config.yaml
model: "contrastive image-text model"
dataset: "simulated fluorescence microscopy of cells"
train_examples: 195000
image_size: 48
crop_scale_min: 1
horizontal_flip: true
tokenizer: "word"
vocab_size: 42
loss: "sigmoid"
embed_dim: 256
encoder_arch: "vit"
encoder_norm: "layernorm"
encoder_norm_position: "res_post"
encoder_activation: "swiglu"
encoder_mlp_ratio: 4
encoder_head_dim: 16
encoder_fused_qkv: true
encoder_bias: "all"
encoder_qk_norm: false
encoder_parallel_block: false
encoder_inner_norm: false
encoder_drop_path: 0.05
encoder_patch_size: [4, 4]
encoder_conv_stem: false
encoder_layers: 12
encoder_width: 160
encoder_positions: "rope"
encoder_pooling: "class_token"
text_encoder_causal: false
text_encoder_width: 128
text_encoder_layers: 6
text_encoder_norm: "layernorm"
text_encoder_norm_position: "pre"
text_encoder_activation: "gelu"
text_encoder_mlp_ratio: 4
text_encoder_head_dim: 64
text_encoder_fused_qkv: true
text_encoder_bias: "all"
text_encoder_qk_norm: true
text_encoder_parallel_block: false
text_encoder_inner_norm: false
text_encoder_drop_path: 0.05
text_encoder_positions: "sincos"
init: "xavier_uniform"
residual_init: "scaled_by_depth"
optimizer: "adamw"
learning_rate: 0.002
beta1: 0.95
beta2: 0.999
eps: 1e-10
l1_shrink: 0.003
max_steps: 7000
batch_size: 128
epochs: 4.6
lr_schedule: "linear"
final_lr_fraction: 0
warmup_steps: 210
weight_decay: 0.1
Rows from block 9 of the image encoder, named by matrix and row number. Rows with one number belong to one attention dimension. Each number is 128 + 24 x the weight over its row's rms, rounded and kept within 0 to 255. All counts start at 0. Numbers have three digits each. After the name is the row's rms in percent of the matrix's.
# v: attention query, key and value (stacked) (encoder.blocks.9.attn.qkv.weight, 480x160, the v third), inputs 0-159
# proj: attention output (encoder.blocks.9.attn.proj.weight, 160x160, transposed), outputs 0-159
v.75 095:149086139116118147167125139119136188153084147157151156152151119135126182126123150103127096098144149135117123097127157149097102117152106153076069109126087114073152108157133180121147149145126106129128125072159160130123140081149119145116114125103124130134094106121136101125166141098100124124115135130142114119135127165127153073128156117139070088134122114141134130095100127145104158148152113121156080139165128127128124127130129151161128110150142142152172180128137090120139139109128145
proj.75 093:079123127142119135174120140119077168116190149106137103116158106096161118140171120128128131127130093118125100164110133091135124129096115147141117116124148139089126177168132127130181136142140120148128125050116109105103136127170123123145177160128125143129163117095131152129182121091129160118131115112134128177136171119152096118135146124147088154140158141094135118135121113157146112114102096105097150113164109102116128103112121130119095143159135078122116166131157104163135138147162137
v.76 090:125162121139136100097113121122110089113175126101111111117125140118114077126137116166128166163121123126124141152142085102159145129091147108188160139125164137187108151111127077129104124104147150129123121186118108107139113159113115118130139128144123125129164155137128154128074120149152135136168117131129140133125128115135075183113121139128187159123142159101110143142165133112159075098088164132089162121107137140132123120136122128106128161118129100124066094133111178151132107136131116
proj.76 084:178095150124140097106143128109172095139100106158114159127119129166102121125121134107125137153144166156143130107132147136145143129181103132131132138130116120156112077095132138130073116101116105125122131180125152144128121136093135147080077110118134112135095122145131070146088125182127094124110121159110153117139105126087139131108081129089157109114089093160135121108144133115129127123156127139141115143095170170130124121157145125136159111090106133146163072127101131088157128097080128
v.77 097:131103132131128155129106145134139130162076139129130132162131108132124122133116153108132142073114116140165094118129153135117129112159106158076106085120098147118158104171151134142135137137134127130163135119171174112128195086126137117123098132098130090162139089139146103137130112113131130165156122139122134128140138123110191069177114104126111120120133125186140105095086099132128133151175117123192088134132113111119150136117177135134139114130129175128155094130141095086117157115126143
proj.77 096:121139103095114131160133096141110188080172155129108122090190129102131135137151132173136106143146121086145099145119134114096143177092118122102150088123110148098100157099090153124165119139131164088095095083107105123136128121136128120170142110159118151106148116086120152091154157094119166104101161165099131116127116140152125138145120135135128131144139139092111154126126138123174135128114112133133126112155099086110117125129120140126136132123119138129097165104171193136090132155152129
v.78 078:130159101103133169123136127135108082085140119105130113139090153121131095137122127115101154125130123130133131131127123109153181143106131093153150128128147122165083149152134100161095135100107128140117106139094138096128060166122140107128147101148122115097209143127123150119123134141131146120104146165087167087104130116149105142089081129129162146129126138100120154125166163167151110131109143099119177164087101138095125113148143114061116162107121151129132108118137130140149145166143138
proj.78 081:182089110134138117108140112086125069099131114110125153100122143114166107112128153183146129109120171092147088092129098128172167148113110173104150098105126135103069115160144181168127151144106099167132108098104144129143147128148121140087131093135147103108102121137113139085154145134129131125128115184116101097140166113148135124108128114123124126127125128149144165112110130149110169165094180186152101121150124134135136129152108152103112122099133123146124151120153133138147135146147132
v.79 102:158119126109105155155094129096107167141097135136129130172146086126152153134152147110140122086136128112164094108137167142119115135151096179103099088124063113086148122195127176125124163150118138112143121089143145132125164110109137125118118107096132120138119099126147128121160131093133121117098143150100128117128131132132159084166138126133111121144142123159135106092086123170125146140166118102148082138152135096127136156141143170148128096121128160145195147131142080101120168120135136
proj.79 089:098132100114144141164097128132084173108175100096132108121182115078176105129164116174141133116094124104102098110144131117140128141104135150157117081095115150107095149170150154172163129132110130134122106092128131113122136127150127126135136129142141161138160122124137151108187162052128133127094128110136117121094126121170132142163144145149121133149153130098151102107099134152159126134097128128113102114179120058150132128130117144110090099140137124117126160116163135137114151149126123
v.80 090:135098143134142119120094104110107137129106091134153147161155109090106091143185116134130143105139130112133146133127142164133102103124118148127172086126117144119129115088127140127126154149113127108131140091167198144106153090125103104132155133135109073123144095112131126129154164124112127143152123117118128156114129157116111110190183152151172125126130151128123068087091112128088130114135140091141065109150141123122135126101117153132165112138131119119069139124141136094073109125129087
proj.80 097:142144112110138116144103138134102137104133133091097122107152148102154154135152138114135143050099109123105128145122137144161147139087142112111149062132136152113135146138167152163137114127130128168105104100103145115155123108159134094136147114114124125124174082067119179093144141112118141150104131136147091130105128149144115128150154120129119136135125123129114161111112127122132172082061133118157158124170106116105161122073126134120116104153131105102074156123196145123131153105142128
v.81 087:139124141101113115158127095129111138116111200145137149119137157116102157127123103133170130098131117120143114108159122164127115159163097137087103131177089127104144132137133131132116129152124114122129138129090150131091109129116142192111135128124054141147123109125116126135140124132196112126128139120124079124125125165136170079089143124120106122155151158141154128142109121114116199166126144183169121133124133130095142122167150150151146128081112115162165161091118092124128148140112119
proj.81 088:074134121135114134151183127161162122128128120091155087095097140159128126131120124158127130096108127127104153109116125148128090123128095110113156103155155139137124171140156128143163120122130110203112123096121098151080125148171089128128119126072100106101115118149112150131124109131150177146190116135124097168096162114144126087099140121119125147129120140117148123117093088155105153163144113145115129124119094128131127094137147122121091122127157068131148157148140072128164113133116143
v.82 083:128131097136129163105127166136158105154094100110112099138094109163161074112127163139110155112100130133148099127088151093145146126088143124137130103084159116148131152139143156135149138126122116146136108143132109119152129127159132053132134117131177101099144131158178145121147121110070141133123105160112168119141110090159105126148097121156143131151100107127112136101127159164156056120138115111115165130112109142174138157141114077108094128173137147111117083097141129132133122130130124
proj.82 087:175100104117083100118100135083116128126130125158123158174141114108137145130158180121131105130144140117165061155108148120117164126128143177127137160123108114111122109125124128122074141168140121076135159165126163134177119109123134142123132094133151107152131153120146118116154127110149099115092137153109143049158121131121153143098110121148138109128117128155092123128145166133162126094114104110144097162113155123130135154083126128127128139109105180100151096063128158121139132121113132
v.83 110:125136156135112094141161129137137126126192164123137122065118135137138182114106131097136117157126139134109120122137100133100139126138129108119099191167128113129133142148116115088120094115157127129130109149080109115127086158128142175110104135114123168126102165135111115152101102119165124102133143138145139097131146133109139122062096130112075130137125129113158183205152135118138137136112130153101155137108131120133108083133138114137122150115133114146165163140100129172188147155116163
proj.83 104:092146145136131142156174124143142115174119129130118125123123119149099110119095094114120088177137120126149139123124136117115097092180119128131108165116117125181160124112112117074139121115131134095152108147135125127107140182089145128133090179140154124129116125179136087188110104135100123121198143131130127152147142143125133113161136112113150138115131126129174096173130105089138097164168143120091126115114145143140100146179128113143109138130153134141166090147104113116082084130103132
v.84 084:114122173134157106119119127130105137131108088128154131157158110089089106141156135122139150084158134128108142151118122172131095125125113125114179102129101160096131121105151107107128133131105135110159162109188200140108139079126120120146135121125106061129138117113091118147176167119144129136153118084131131132116156149109141116170145126112176124125148137163123102103089110092118142136130130103159078116151156128111132116102165176139146077138133107118098144155145128101103090136120121
proj.84 073:152139134090133131127113151115103131089125117112147165118183149093119118129153134129110154122143107123117115142117184179124149125107119133095140141144105181118099131069143116133162125155126092132114078095133166115128146077109153110151153153154121127118125091129127173114177175128096107131098158135153126129147119146139124159162182127137148114131151116126104167128133151132141161096082126099161127133140141099111135131114073130144158128151124098103126152091151123162073144129163148
v.85 092:119132108131101164104128146151160119129170124111098077115120134155151131112088133124092138146093138149148123148105127074120152127117161093137102157077144115177114162143116143132126122094137113136111123159105076121140119161130143108151117142123175220103113150137145143112091108120081134126108131169131131114147120123135122161135093128144124138147073132117127182166144157166140062107124132128083162140110123129160115151159119096114103125151138128123136102134130150152154130127132124
proj.85 102:152124126109111126090141126129134111151125149170123146151131119127139148160114141128149075131138110128131124166147066089114163141160155129126130149153129082129111122156104126100076138151145144110138130139115109141118105138127135180105111116142149115151125187118164109127088106140118079083117133150122140056166148098122110113090085145139127135126129142122118155144137139116127110134124140120058117150059141145139088162128148104110149140108103176155125108123100149138185130153129144
v.86 097:118097139136132083144122109116070151112104147131170160136159133113112127141160125124151122112136123104103135118143125186135115128148096184114149108157102126074132122114126121116112163165104124121133147092143190135097120078122104161110150131122083077145133105118109129124134149136177117145140132098126123150114132183120150103133182146123138107124182162131127083093119106114108194155129140148175077127137146132106150116109138164147155115119124120148125137105121103118094133135130129
proj.86 108:094134121149148137161138104172113116119128132086152121107101157121130109134136100143130134081116110098107162093108163140134127121111092096123128100126146157126156137133167138163173104102114113195121129076129103108126144121140104115128133139092107127118149083127084181109149147121123159180141117122126119189106121164167137101137187101141124151103148124114126129113100118143122162130136113119158145123146081120112165106147113146125076120151156066146122162146152101114137122110137127
v.87 088:139116130116146099151149101133111141106065164127141130158135128098106106128143123154147145093129125116132118093129144163139117168122094133117132085140129175078140151110166116136134127128122139107137126128129165126091155118097116155132155133127075100139145089132100149136175128157177128147130121128113106134129121166143146115107150123090140130139180157168129127105114090103116191150159149140172118136102144124070150102162143171106144135104124102137139171141139082083086145144145120
proj.87 083:104151141134116128131136113143128107126127129074147125083123168132140150076129088145125129099147130099117139111114136175148133108104108116086148123133160142121089137099148134141127099093115101189102119105088108144105131139148101153133145072090109130052104126127088151127139122119129146162170128171102113166088159125153148123095145136151124117110149131106127131095112133156122150185114143141178151125139094133121125092137107109145105115117152077137141152145146096157124108139163153
v.88 068:112132095127106115124135129130116126178109211123104103129077180125137172122117147118144134115103128151151118114144119117145125142128119133109121124152129116112133145178141149120127125114134126138173103189112103087121129111108128150098130128121099154139129119145122154120114090127185136130143107129126121097107108156134175067083080128103110141187142146158141154135117143134165160137134139180162177164062127148119166139134161115142118112109137134147160132106104112115155130128132137
proj.88 077:152111170138160152130145100102153108132121161132171165089081136165109104142139150146121107167128141119133124112105135151068084099180116125144140173159108131135122116082092110120151128107114122112110128107128114126088093143132090159137123118133088097095093094168095117132126161146118124128158150147116155119142141122151141098122135139109136114112147147122105075124137128148136151194136086137146124101103150139117139097150101143111114130060115127143147165142089088142113127160126141
v.89 064:131118120139129172098128134100140094192138134139111119183099101140139126137110182143135125146103130140168094136091140090124140094145151114148144125104151092141113130128128148136142127119137116140109086163143118093171119129167147124115133110134176116145163159130144130126136097126113126131153140171114156089152163071147084137162088147153134119131113129167119128129149110153164097106120108106108137152121106130150133127116146071099079120154124143047119132116091134124156138130108163
proj.89 074:157127131128117130075097145083094167132122136152100143187105079118114137130126113109134126153126162137174111103092125082139153157122166158142088155122075104100125135112116169092085155131120128094156130142106154105128135116075149150128112127127128130180137167143166122133125138107138113148108103141136128063160132159124160127145136140115124114154120133172166123104130140150136127115132138115116083131139142147131134184117156117123144115109118136113142124100125170114085105101095078
v.90 078:144111167133129104169131102130096129126108120127159155118168142098102130147143110115154122121150109124083171134150125195117098131139125142112130130160109154104142108091124115088131117150134126098130154125140206151097132094087113174120117127114052114163116127108082097161138135141185119125175126108133102125117159152107162099107159147108144123127172141140140104121127093093111169140135134138157128126141166130112137106120135147159175103108110126160126161138143112125104110115120134
proj.90 096:089148144160141136145148117152160108119113133079151118119139141134115126101115127150122130094131097114104134110118154160117082130127085123129121114115163186148159152116138119146170096106124133156111098097150114108100148139150128090156122157118107132106116076122092166156146156141115152150188151103144091203085137162141128124160182100127123156121164106108133135138114085143132136144136110130135130116165109119111145083132116137135107116154133078141128154148160111128102098116175143
v.91 078:133136136149158161064093139137139130119111056123136114164136102119113096115125154116074145136139132155146103142072150108110107090111151098176175119089163157151106104088142109114150139139130147133121129113151129126157139139135130093168107124121168124107159133130148122140156128127108139156130116138139146143147133107130113150169114126138171135120116089159117118124112128143123070098142102081115108131156148130168096132121140130113133123142141131059065121170148139122114098106159117
proj.91 079:152139128113127162091100137064103151106127128166083147155179125127115144142146148138123138139142134119168100187102140097147167129140143148142111129128102094130090125097120134106108147129141118099121110176113187092144113119125179129128121135164138128166139121092140126127151150138098085117079142146145132112154112137104116130142128157130152128151108119112151147120127162111168087073070135131115106135128151119139126150097078130132160148105110157121129131127156179128079166112136125
v.92 074:137104132128145113141126101127086162113064152127152188138165145103097093145168116164139128104131120119108161118129147161165111140116126163115135090137092140103126123123118131142146164152116120121144162099152159113108165115132113124141149113141103106148137085112124110122133157151161105155144136132109073151124116179140134121128174132137156132119156134148112081055123109123103152170162139127165085101131138099073153124110103140129126121130128132121127100108146090078100126127128090
proj.92 076:109141123121140108152131115184126131114126114106138114121115140110142095139142120123108151079108107122086176101141158171176118131094103081124137116132183136103123145140181141179120112127114158202109150074109116124140118139174120131131154090076105142085122126139106150107123160124159168171111121130137129138112123117128134128102166121156128129107144151108096128126127127150081175122129138139165140109146102138128178107093116139118120123151130084138117155143148104106169146128141150
v.93 087:110119161123124112142127117150130137137191112135147123079140127115123170102126116082117132181165132131103133146193097132068090112139149104110133169170125138127130074102104110061125100126164127117138152139126134165112119138136148159107087146110104158128087141098122089176104125107171123114128138090148125126108131143077149111120128139104089137120117124121154142192136138107126132122109128154108131105147145110145092108128121128176154138112128126163111153133129141145166110122115123
proj.93 086:077141170133159135158154131126162120122125138121162102104152120127127130138075121119119157144163063135140151163153116125114076121127089107155100126093138132138154145095130101108184090100170132152140082121153126114091120131109117075126085208146121135138128127102126102188114121163111144121154147068156102170116101135114083127163143125135144157134129104132162135159136107073117109117120126116117140121110124142127117133135119134152144112135150146146118124157149122125120122135124119
v.94 087:083139124134121148103131147157165110150181102111093083116113109168144128100106133115106122164122127151143116145123103091112143113120142073147085171093153118176126135129109118110136110103162139118143116160127074092153129172134158115128102137118147185114115146141135136123102090114124140115108127171129148091154120096129128153116064117106127154142100093130134175162154147136157073114105125137080183128114114108159109132145142095117120127138138141101104127143111149152155132128136133
proj.94 092:171101139101121131112105132088121118117109123171112144163127112142107131138083126142147098172158143135160108175132123091115163132170132135163118154106120096158128125102095122106097129143154153084146140138122154134097119163069172150135106127175148115173124169129154098172115131155128090092102162114116141095137138120122097131130097132138179119139130129141128128186151121098127114134136131121081130137093178153153110171136134106128146132102118162145145087103091134136138144127124142
v.95 103:121140101119120153108107144139166101124167115107093093112126121147139101116100133136089128171106136145167126146115138065124140128106140102162106158087147115180124147127121132148139126104140124127107114153117082118170136165134148080137119128133184190112142139144140146118099111135077132127108136170143132120152128090129092175137091120132136139154082121123109158145155139155165040114123135127086161126118111104155105149141098098117106156148138130100114119130126160146142133128143124
proj.95 102:169124113107104118087109121122133111140125129182101119151113098133130152149116131106155099116131131155141128171154059086129170139151172126153132134135142094140126127157127128123064138130135158105146148142106128153128106135129149151093114114162132141178132165102179095130108122124129079097091117135122129061130144074125101135092091160142128132141116135140138134129139159093117119123128143142091125130103137153142096178099142119102136132114108182150148094107093164140164118124135128
v.96 055:135151105193152113087168147137127097189118133107126103110125179121133128133128116125128161198130120144137113118093118102124130167123163099123134131114149124163124100122137107142093119134132160131105155156139108111182107125129142117168110123178156139098128128163167115142083133156139131129122116144159144116087124102143139135128076117111097169132093103156120117172162132118141099108113109112111168173069122141144130158092127091128116140138127123126132075150139135123126093106106130
proj.96 066:110108139128125119134166110134129095136161130093135117084117156153143131132157125139128103109139131094123132126127092135127173152120123112128150105154134154155093106116103127137108151130121134136128127114057100127093092143182125184096146093136128117109127114138080146109098133108141100122128145139105121143128169110141083172091142131116128115159105170099120135144181163155128156133128185156135143116158136168111104097130136131130132115066110114186130125103151125177186143142148135
v.97 101:122137134156131084139123098132113122187142129115124128127131196098107116124147147168139140159129128136102114135209081125170096154116148137144150138141141157128111116119129124131115093147129148137151163145128129132122142098131106128108159162154115114153102119129123141110097110150161129134151085049168127148126125130126129149129130093130120129118152149124134099137155134061129138071099145184156130113090158123139140108111106132105130146116099126129067100120135132127129101102128068
proj.97 088:138142135105115091174165110144122093128142149104128089155112088128121114136112100154118121123142107128119129173162098055118124099131084130146175107096172146162113135135145087114138156129128145165125130116111101190124160155110160128129078126105118113106164156136111139123118088147147131131110181125111117161100168082126100138160108144121147141103129140154141116140131129088096141154160125126076134096118086148125100115165138122118120130122164108152115095147142143136166122129128164
v.98 076:123183121106168113112182149139158089112149113114114116097107142154155124126100128148128129166119120133101133128102111104119162171084142127140123116122149120151134163114127076136133086125127205148131111126120111152192123124146114075160153107163128133099159142145154154103124127140113128122129140150100126140133107109147092175099088131144161164126110146112108119128126170131160102102120084112112168095083101132147147135106122116065105139142118126134118108147139168161143113133133131
proj.98 083:140138160153128132101147149102151118144128080123139126128115179131096119090158089120127119111122169120103159127168134190178116108110177118155124131130088141132131067137117134105096108133136102077132162161099151123173102118136134156127161151138135132103084110146113117154080119151106088128135098113146131137191102117108174136106103102117147121115084084126125128132152146136133136091133154131163129145139168132113129115079126127145150119083120161135112102110114124140108112123107144
v.99 076:137071141137116153123106128120119190105102134157135155133145093129123132103128097092109108093129126105174137097100139163107123086138128112065089155124100117130126107144131153113132140130135064132126143122139133121099112127096142160102093125096139143122125138135108103145132154097128119124143171179112106104140143151130180076126159124128120122134128094148147169135131089149100143187134153142131092139151128128092127128147136125180130114118159124127193150111124086121126114125128184
proj.99 067:111130113133095153116090123106148166095118174136106113129130129138188190126096174130136123110116113126149111163074161101094136168113117149132101128142146100089122157152130133127155135146161131162081110078149138078120092104143131114134155125100138130147112085139164138144150151096119170113136129113130118120099149131164127114133093131141115137172144178126112119097107164125157137130132058128146133162144117085114125119126163118127143097144132110105177138105158107127135153116112133
v.100 112:100136133131151061117140111134111091173129100094125107165121189103125110131130136164150161130128105144107129142189113118160120161122130154156167109128136171125111137101137089133131113128109179132160140164129128130121173104125101103155174152159114104145150126128125140114105117139138133152174081052142133159116132131130101161158152127127140142122155152126125082120137133090136121087103135130146138116086117138147142119118117132096120110116117117126067107133136153122126099115130067
proj.100 105:131147124126146082130128083122121075118125101084135127127105120112083093128144115154127137163132127123126150146168084128142101065141119119129175113126098181173112086097120128112110116125118129123122136152109113173095164164118142130136063164130118112128117134139116099136082110200141113124130128124138134159155099103112140161151133160088179148100125113139140136158137114123106129125149174126124128121115143165100085085141136138159128120117140127164095089165133141140131131116122149
v.101 133:134127100131126207111122145125139131086124130143114123125122117140140117137098118105109121118120131127172104120048149104091185115120110113097109122119129074151133129160135162139107144130123107138090103110119119110161103142140148129121099070114170120091140141133136115105136163110076134107078177203092145102124130116144145108130093129129135124145108119134138141120135135168147104160137127089109125145149111144120125162146152106142124131146121145137177121100140121131123157148127197
proj.101 124:142125147153091176106092130121126144114109108155128142125163173131143141127128165097145131102097168127151100097085150149144115162113141148101114118140087082120110105137095150143083151129110118113128157107138158090158121104151121139130154109113164139108110117119137149114182173060126109152119079171125128113129114166156178088096130105160106115155116137138129154127105131130132161156148145154186127149136130077134167168108122127141126111127108135109146167102115141135115126132110119
v.102 104:128132130133136070130136121143130093149133096121140129149118151119120111136135132154135133151147133154078140138179073137130101143123145121164174137137129151136124116064127086106115100120132151126135169144122135157128133127130110124152147183175103116170126128112115129167102104149139114130147094059155133149145136122119106187136144126137164140097126135131128141163156152088124148112113131163126139121104138123156125095082089136102149095116110134137065118156126177139122082101118076
proj.102 103:099164117103172101147123119118134094156146127100116107162120118102089129121129073147118127142171110144086179166172136114151121095119137089174129138107153161157148126132155120094165121139134122118155130138114099148116160159127108109129125159154110134137141130112124117156074094150101140115147158086155131166157098099094090174142128151129172144096156121123146104147139115129111122105109105123089152088125124170135098097098119129124121152138149130135091091146129115152115086115164144
v.103 071:118119121098111195157115120134133143080133131146137137134124067143119125133137123093118086081152133118161134099081163163092153109139092138097101137119120118117136130135119166120168158122136058121128094095133169128135131148147150152120097114098133128112123130124114129126167144099113122128096153171099128130178142125107165109137140144136156122124150129092140169106107124168123122193168128125114105132158112126111124130143143113150103089125135146126146180124128113146129158148143198
proj.103 066:118138142156155175148112145090121151107124126131101164135120129128148149168139165087101145104094169146127130124097171167126118115124152134107059123133125112121137120158129160130131135127105097086126152139174135069158128130136089116109154140100156139164137096127157131139196157086097131146113085106144177111148091126129143135116130133159101125148126141140120102075111139138159123144140120116177129139119136102138138184099147119106117153129123148101128155130138085084089128120121127
v.104 076:095114153141119128154090120121117147105126102139146145137166106085123112111165120099148115106133135104120192120174148172126051110150102130127115101139103141085149122127124131127139136143130085117127159098139157111117148137129081150127129164125111145148096092101106118131159127093112133157157128069182102123140150141133129098149161138139117102127149132106126136120083116125115152121132157137165064120173132102133131104142137144135131059130152135142119187145124114121094112125113103
proj.104 078:110122102099140096146116105181159140124153161127090112134111131135115143138108145126120126152127084145139084155131093090121080129120092111138101105116166162141182164148116115131146137141144135160117147127167098163115138177072153134169094155117086131180167182116136145113128104124155157118121118139145132130098083134126141115137114132113173129141153127162143117152090106089137100139159099101114136125125111099160123154127177119131094105151161099125099105138147143124146148150121118
v.105 100:127111135134124087146102083127101137147137126124136139134144109102111121129177129154134128123140133095117134125215120142158065106147136172139165136138109159076125116110121135120136134134114116120133150109133141125085169107108108157109163146129100115169106096116125129136140106134138115145153098044148141134133136160140115119129179132139133113115158131122128116118107127116085149075114143157162105099150154125125150106139122168131132116106129121133112169111121126131103115132151027
proj.105 104:135145112100166120160135120130130132146139155115117148157104111123115124155083117128124156183127103165131129148127099105091086104150105136145129093096148160172165118132145128103163100103139149110131144142158100159115174122051162091158083153145130100170177160132137104129118127163157150106126145115133141153148117118102131129169117145091133117098132123157137100132107101102119100095148112068111110106110126138144132116156140109159114143141146137128122080167133147076119110136127113
v.106 077:154166119124124141089128134124155128102142134134098127112100117166170127135083130113114117165136140145108107132068112091075165150089122125151140164111139086156124131091126126105099104087142146158098122121113103164172096158117137102173093131133144114107155144134165129109118108126172138127089148161108107128156131093131104177115117124123124143101090123122137156146135139124134100114122073113106192106103113117189120147094133121121138131137124139108129125157117162163173119124109147
proj.106 086:118128106145130119125135153104116121156128124097138114139144134143105192123163113133140133063135142108087177108122141168157155131121205078145091169145156125126110096161114110126118122142124128122134141129124135082137099132165077132104149110145154140127108119116118150134122117096091135131130129079138126117152132121122060143124129140140131116158127166088118154133180183155130150115112126169117133124158167166136129117101107171089129157136118119102104159105111122167143122112159132
v.107 090:126178092140155118095170136157159097143128126107097086130129194139143106143099149135128178172126109138088128144156122094145123158102141119171140111130148126188119154089148080134103114122143189138139123143121103134163145115133112088173141123169121128122140135136133149117104123151124150130138103116122144167097118111132102171143100131110136141128128154129125101135150155115175096083113091115100175107084112149161144137094124109118127145142117127129088107154150168149136119108135118
proj.107 094:132122164144120086097143141122146086125131115131129105145142167160093113092141121098098135135145198144120176128174120150145136108138151096150142136127097122161122095118117116106099098115121085109157162138092165135127132141132127131104115124126123142123076126145093097132079144140132073159126104115153124128154106093086173145088127115113144129128086099160160147129132143097135150109137165132138136141103199167116125120112146128156155094082125150148134100135091149129123116125106155
v.108 145:111147117144163074105145122158129080176127130106107101149113202105132122139111135170160156143123124163102117134144110120158136160116137140161175096131153170153110128096140080127119111113122167134154144153127099136147151096125122088150160145144126110147151127141145154130092108157147127147172086070132142159123122129128092154142125106105141160113134140136114095125155129095144129088116122139130161114066115156137140125093128128076125134135111123120086085144145142131128098107142101
proj.108 142:165127133143133099100143135125136093137116120107127141157130134124084103102130095118092140131154159135127151123169106181133112071170131104139134125130103162169126076084134108090081118117141135114142137163120158171122139156116125125123096133121111126121122119131105085144087091172143091114141143121155127144161118086072149153128100158097154128114115108161141131146140119093093150129136181129126128132128182172134096115143135139150155096105153145166125078150113133110119112098117142
v.109 119:101144118142145077093146115137125088192120113107119108161111195113128108135109141168168163137116113148123097129136093100154135147115131146153173107129150179137122134101142084131130101121114182131171146156124095121126157106119118108144152134150121099159171127132156141125097104154140142138169076091128157163088127135134095132167121120108142149136141151156121105127149124095128118086101122122141148125081125154141150130103134131075129128136113112118091091125141143113120100121138082
proj.109 111:158127139154145085114143143110135085133106091115133151138140144119092076085143113151093153130135158125115143126164124166138112084142137119153137103140092154163123072088133118112089149100126112127147173150113172174121163144119127127128098138116123120127106121145094091130055124159142075131142132124147124135168107110105144152142112138105155127102118114166133123136138106089114155147135188164125116131115168164150099117133134140152150104113170128160124089173133128102136125108124133
v.110 084:138172120124128129114155141144161131150131144124103123093114166154139134121077128133107144203128107156078125159129088102112126157120140081159132164121167102152134108105124096117098067109141176132127152148114086158173088131132125102183109137150122155137156152144150128126093111147160135113128128134146106135114123109119111153127087129123119157100084138149121130180159135093137125128126090130128176129101137116157135126102129129113162156152109106117113116170137151138165099089126128
proj.110 088:110124122138138088139164182122140105132129136115128089123132142137116135079106085133125110093141132123093179114162099160166201141134167097136123151164155108143103110140117107131097125125131135164146091139070132109122103118165113140113137068132155159124110122129091126144088121123086125156143117083144091087134158117105069144109130127140148150111123110093144161145172147128123142146115124159112147140125139158119093091115090149111147129101151114137132148107096117156145115139144145
v.111 191:119151122134162094093144122165128070176125121105099100157102183118125112130114149156127157140117114169120102130153118123145136152113128130150177100118157172177117126095162089129114105106116157146160153172129122142133153113117112092162139135137127091152164124141142140118087111166155136139160094086132129170118104133127111142153114119081142162122122149147123120126149129093140122101125131113148171118060127159136132130102138133096128131126116110128091083156154153125114085092143101
proj.111 171:162147140130131085109140134118131082145085118122129118147157151145083109079103099124103139132161162146133150127156114175131105096150155115129141147117102146160110084085139104112073127091142128117160146173128171173125136154103128108108086111115126127110112130134123074145081107165131092123137151120144102137133116102090126141124100135096151108108106110154152132146134123089112148132148160143138117132120181182138114123157145145164164086094149151147130087135134148101137121106124133
v.112 108:115122153151127064147147127132128134144133134130157141159142164125120147140144132101139122135142113144107146105200111136132065133138120129118113134185105162115155106115113122097135091112131097130146163118154172139116145101140137159131133149130066133131060085116094100154143133140185107147148120097157099128128127128098191111099111125080124121115153113153137098092124119090120162123145125147179118145109147105129133108115127142147162117120124123156137140169105089101127108110096133
proj.112 096:165145132112153112150126095118116125132141150074129133127139125132085100098116113176097102149142138106159111116115155173097124098156105114141135182123135149163112121030112098091116122126116152119120100098118154181074118167073109136154111139123131111111128112149117141140129159135149143115155154093101138146148122157131118164135157155128154150115129127073117126123151145106145133138128138126087115113138152120106122102191126139144131137085134148129123135161099127140092123158142161
v.113 112:113136120123101119136136156134157114106154171107102103080105137142129187094085150146103110153128127146083129142113110123128163141123150078160123173118182093162132145124112115096129108100135135164127129148102097132125094147116133129140116135118166154131119199152120131147113127146138136107083159157153127117128133086115127155083108127137129143126072085113109163171164151124150117130074108149090154126117127121160086141123110097132114167125136088134145119127114125156154109109148109
proj.113 104:116090164116131117132166128150147072160138129130177134105077130129091126100107110126138081117142133127144148131127074125121131106146113117126101105120137135124135133129101107098145074119136112118162142134126127152109125151103155136120119174130128099155093146140127080191103091172142099149139127125177102112149159135101131152135140134115153150097147129128158133170183087095096140142131183142104132100119140154122083127128116126121148147078162123167111105127086145149157111112142131
v.114 103:091139101115134093123123147140171113132162113097106093119111168139122140120086140155102129176126138169087121128131103106146117161094150076172136145143161156170116145086126091129115078114140166144147136158106109127118139136078129121153146135126134177122129134133146146127124103175194135118139113099153127130101116117133103186095067119091138147119109110114123147124159150089149092099114108141110160123088140137133111125121125127093128135126141097120110123149129134136164105115145081
proj.114 102:142140148167123100134156141110139104140143101129133141130126117168104103122140092138097127142134112134125147138166119126134126102134152125134078145114122125152117116094096099099108128097130140100147138190126168126120126157112136144118116179160127151140081129162098100145069154182117096121149123124123125125130113116125161139111099128118158156115098111151165128126161106054139121141122151124080162102112151155152080116125094132170179134115130154170136068143112113135098101096120105
v.115 082:110153099128104098122170135162153126126166182097109110090117144135128167115069174183124104162120112152086126128114096101158131151128131102171131157120174119160129151121127113112125113098117153179115107158122107131134110134126135131150152127120158131132119170138135127120122120166143146123083136156127133134115128090126130134067121121131138169130102095083082147141138160127138118105087081178097137131110127129130100130115098090123119150118142074139154114141124122150165110118134088
proj.115 084:129127176118138126143127103150111091146137113127157190109078132099071100148133103161130124150150134107134149138157126116125122125128115127115121088132102160126129122112088087095137080128137127122154148136105137147106120134125146156174154140134117101142119120161128117151098138153132100138128140134140114152187133127099166161124126134082162127053162143122139082131167099097132139153124172117181145115113147133097135107123110125101132177061129105165089112137110122111128113103124129